config.yaml
head_dim: 64
qk_norm: false
moe: "expert_choice"
subsampling: 2
lr: 0.0013
final_lr_fraction: 0
warmup_steps: 260
Rows from block 7 of a small audio frame classifier, named by matrix and row number. Rows with one number within an expert belong to one neuron, the router's apart. Each number is 128 + 24 x the weight over its row's rms, rounded and kept within 0 to 255. All counts start at 0. Numbers have three digits each. After the name is the row's rms in percent of the matrix's.
Before each expert's rows are labels from the 100 clips, of 14976, where the router gives the expert most weight on average: "lies over" is the class under the peak. Only what is clearly more common there than usual is listed. The data: synthesised sound scenes: up to three everyday sounds over a background. In brackets: how many of the 100, against the usual share in percent.
# router: router (model.blocks.7.mlp.router.weight, 32x128), inputs 0-127
# gate: expert gate (model.blocks.7.mlp.gate, 32x64x128), inputs 0-127
# up: expert up (model.blocks.7.mlp.up, 32x64x128), inputs 0-127
# down: expert down (model.blocks.7.mlp.down, 32x128x64, transposed), outputs 0-127

# expert 19
lies over: coughing (85 vs 0.7)
router.19 099:139127128113128126146116104112144119106109145112111148160152096146123106129131124121080140175158096154092168140097120121084082128116084086117103153098146082105117158131129126076100081133111091130143135136112137119125153128174113108135118102151125138109151092117189115132112141157122095165152141137086138135104155126092110153144109119099131112142159114145116137159153110121094078174137
gate.0 077:132182127169164130175146109112115143182132121113129102132107113143146099127078158104124131125091131120101132156138133106132124148129128151182146108143167170116167124099139097099106120087100160139137139083124157147136122149096118125132091144122111127150212143129123138138114139116065113096103136135153089148094102148133124144093163123116111130124165139133113106105124165130131147131111
up.0 078:113060124125181160115118149160101152090152130127199109129149097108148166125145084140165118134132147126139098155096092163177121133119088149094092130134142135143122125125165072149095117151154081154131150150132127138141144101154122113165109096116143141100103134128120126098132167145180101135170133104123143116129139106145126108132133101124143132130121115153137141139147108151087115132135
down.0 075:122171143129122128178141100103137107150164099124114128127167124095108134149140138129154126117152168119165106113143155165104137110124120099117118102138155118168142122123148094146145107134142154110107161109122130105115159056158135145133139179143117101114130117123136113146135171158144133082162139168154074129146139087131127102178170136104161130108133130123141137148124162094119106184095

# expert 2
lies over: hammering (95 vs 0.8)
router.2 111:129145124137167115119088149115169105112107142151158155115156088101136119092122097110095126154082128116093114128171135103165117106147128113118110137124116113112139141151151152145114161097081093142128144142142142164126136130120142134131182142132120127095096149161148143147138170149101170093131099155150165154178148105101134097100112105111150134088141078110137157147109080123095124129104
gate.1 108:121121151117085144128087082104078122125129100075143109155141114127114144131153154127161113091165140123136107164136123115122151145172123139129115118138125140135111168125092097153102132129126134115138144116160135123104168149123149166112065155127113114091124113174141108127093126115139135145083154173110102152122121116096150115146083152098109118136105124097156142108181181110124082146123
up.1 104:132138180131124104141089087098104152132130146137144100177138159140114156123101135081111071126140119133139116151142120145119141157137147143133131099161130134100157175128126129170129111087113149129123142130165136136156145136101116122118123151133092130120136153153201142126112138134123161087098105119131128168147066132110156113127118180117126139140112163098118168131162165105124076097134
down.1 105:124136166134139133119095087140081135131135149134167141099149112106129172167169111128108113120143149098167142154126093107111092157163113120116071137113124133178164177111094110129127107104147108148134184142123117115114153155170169153147164146116108118135123128129173115164114167138138142149137151108092116117087122116141168111154125122092131139124147159129169168120139099137127116109123

# expert 16
lies over: creak (100 vs 1.7)
router.16 100:127123150086125155131091101152107093108097126150130098123107144095126109147122135105157131086130153161141102180148160143109177146156144101143105090157145114160151161117136123138121081143111146135140121127160123140124160111101147118134109089126137120129103171104127143133096143177128098165097168122142122091147081145124123165143113147095123133097145139115157111085115154077105120174109
gate.2 081:156135160100112116141123146150126165102153148145137094080133139120122154128115135129118136155106114115116143130112153119130180140116153135103129128100103162139091143112123116163173106148181148137079103127136152152149115120132136126140134100096059126105063109076100132125163135128167100126067167174143154121124111128172122129099151153115143125087105105133100111102130125133117106135134
up.2 093:113141078164115129116151138114108140133120130121149195162138136134097105134126112139114125101129136169118131104111135102187081101171106120111102140131176171106156112114151114105131159108123093136132155131147168086134088136143128088070134132102166129134151162147124110153069107117119164111154119123098143116135144114083105116150124105145133132108123175090160119108141108124117128142125
down.2 092:115103145094131107125116147110083130169095113171089118088105118127100126164130126106094096126123109097151114154183143124129168146086172127109131166118137096129155176112108137126113084159153102151116120083092121138152145150091165160122113092147145112097141151145160122123135110121112128130106133155148143128095152120140067119104137110107097144102131097117126092111139101159149117147130

# expert 22
lies over: car passing (100 vs 1.7)
router.22 093:084113139110102167151083098135129125128140123132099100132123169151087124099109127155157158083148158131122115107115165129146169128124144132103175159121127105106098147098175130097114097146087180099106146117133137106126133129121140154125108143152142103109116123102089107079155136133133167136094159171124138149148134129145104118167101116096126144148126161144145109166109084103104106166131
gate.0 075:157147144124148154099093135161144084111120095122144151092129142115118177146133164135135125147099092112126140129126116118108135087186151092123103065101122094128155135113111133162098135130138146128070111125132109143143118145146111167121160148126087152116141134105134068139118148101131152151113119125159097135147161119148138135096120144111118147093075076114146111079105158137113140137107
up.0 084:143151141152153125099156106144132161084101056181158140126092100111100109174130117199146130168080160124155138149134148098115159120143134133133160141139129118123157096135147166147135124155150130107105104134124115154145136131150150135154148119137122159139116133090120114130096090118138130107135116143191117123158117129149110166153120126116117128140111118126176085105155131133079158130112
down.0 088:151123090110141107103141146100137154136121128134149154086138141097126134043097108087161105147127142096126158134134104153130201101109171131137106120084169134123147133179155130146125182134141133152118136105127106153125161142113103134114137126131135144147118183140125165168116143178112162145092137126111112101161133139132120143107105131147115127077122130140145113143107113127167151146117

# expert 11
lies over: phone ringing (100 vs 1.6)
router.11 097:160143086112111114122107115151154133096136162115091117136171111086150153121137086164132098088129159138140114167140127119130144096153137114154147114111139110109155090129082093133156123124111128158091170108162121108120137108155153147136089129146139126129141188088116158115149099159157145126123159143155143116085142120106149118149139128079091112141128175100153142098160105134113089110109
gate.3 068:109113119150145108139115124154162086125156188107153091078119147129109112128136122159116139060122122120156144172134100131126128095071141148153076100119151160118114135138138108141134141129134150142081152118120137141128129143134140138146151126134080127121099155169171114131146138155156113102129093129122090111122138165101101137092104150153131077122088085146107141124109124142129171162113
up.3 065:140139123174156137133120121112152130149140116103147134123144133171175127132115163159159141109120086130137134157110096151139136199116137097111090139120168161101173142162122123136132092137112131123099146152129136110156111125108122126158156102149135131113129119156145140101112166160094178146140172076140131096160167128147108167084140134134131133076078121119110115133099123133115156147094
down.3 079:108156100122062118135123156157150154135088111107142070130124114101130185117142107133121084114102119108098100128162141117129143133097138168134096132131115093144158143119143112079105136165121120144139069137153106108115149127117099158134101105157158123164121074094135134084100104126124124086131113114145139110119141170145127115123109136161116132157135101121147134127154167122114160115179

# expert 25
lies over: howling (76 vs 2)
router.25 096:092122088114140151153120173141148150090153071121117151115069161120101121167160154139105133100141140136165141132107107121103117109123131150138106101093112168115124108146107122126138161168144130125064104099124141095123154119159117084133146148124103100142145158100139139120101126100115162149109108100165122112118172146110134118119090127130165123153148115132147143090094129106157172163130
gate.0 133:097144117139129140106085115156126173124157159159138147151097134145110089127115167143141163137108150101091132099137119163138169162135126129114100140146108114130063147107109092070109126129112129112096108114106148141157168125141127149114140153122135171152160124115129125086116121108134093119141116095102117173118124158080119145115064096113124140120133111102118123119174125140095111111178
up.0 127:124140105127157127126084153171125158125145136150117127136087181144128083138136145157106181116124120128080105077105120142137146138138144126110110160096124112157076150095133103122112132156092126087098100147098153137141164166183117094105134123103156150145124104122125137108155134131148097120141106062115124132131155138116134145154094095135170126116141087105117118143165149100109139140125
down.0 118:111134133143136121112120123115117111153142118178162165127104155081098066113087095097142105102116103117159133179169125119118142118174152165127103102125137141121125149167126132116136110180147137123101116108092113172111119164140092122144125157151157136181152161144164131112114148129095147125127152107098088130115120131072130149091095132151141097142109119150148137132135102129100151154138

# expert 17
lies over: crying baby (74 vs 1.9)
router.17 099:151109158156128100105134154180129130113076102082132123100147129130127167151163086100096161135152167160143134088119134138171089163120162170091130119123096142143117102099148129108104121116165123088150133157131094126114082110118121131165118123157173147127148126122160158137114090104111104155129100090106116156128152120141159167125118097115116120126136113158132156168128139150151131115141
gate.10 075:096094127092127171124142127105144153131124105087120129157126130110178159158117177165144132143161168108153081130117106130123123090114071120144147159115127148125138140127116107082125131159152155174127142097116179129127121090104095175119106119091097125142114087153120122110133143132132102119126142156127120106119122069174098160140114096098126129148139149124151113126158129105103139169138
up.10 084:091173129141149117079140143086131125156130112122104106112131096130172135147110194175150139152161147109101075133135104135109161140115107154138139110117126136099157126129115126148103113121084154128108117122160116101095139126143110115131140129114097136115113153122127165132134102199135103102145138123146129117140154094186118138116141155142157110121134198081111125070128118138130130144108
down.10 090:121103143095109126147117081139117144132137134116135112147132132153145143147103112120135137161164115114129152133132115133128100125142118119174138134130154100098142136113165124159117138123107135126100061111127129147064107170114121099106188128132110171166109145088113147182120124125127127064121142130148111087129104135155083170101122148146135137145082122094151127086105140111103154153079

# expert 1
lies over: siren (100 vs 2.5)
router.1 094:141173164114174138129129157164145145098172143172145106125120120106115131130128104175122111138138157095140111105081163089143123128099153121099152109128125157095147135093086172170129111158136147133130120144110120140132134161099170168102117156120093125117127142171130167153163107134152104132159100120142116101155160152114169088138162153115130120124102140117155129158106119148137118093162
gate.1 096:085104126114123122152120104135122131118112118101175127107084110162138167156123131134154135118136118150138134164130112147123158139088134105159112138174098104136066167146128106140139081110123126102093150103137139152096153131121148138166159127140116118139098134094141088140107157107132114111086175110155128141134094106169112178113104094122165129171114165136102141069115104111136134145145
up.1 094:145155145118111181090158123116089114108176104117137153101136149122114155111141142127132128105144123083128120103107136142132159114144126160093134128076134136117108179134067143141150079140103136142148139122145100124122138117135146112165149164159131114125094103074120114114144132108103113155135121173084117154121107155156144120104154144173139175133139132149134183169114134129127108167093
down.1 094:127122153138160126115119201135110110107176115132175153150113139169146150135169114143103141100152109150115126143105135130143141121158115144137129132120095103120141135129155122135132156105134133152117137195135134150121109082197112141133117148133185110111124129163144152124102116144164148105088125120133150099129120117094141119171126145170104099163151133152152098163124126139099111123060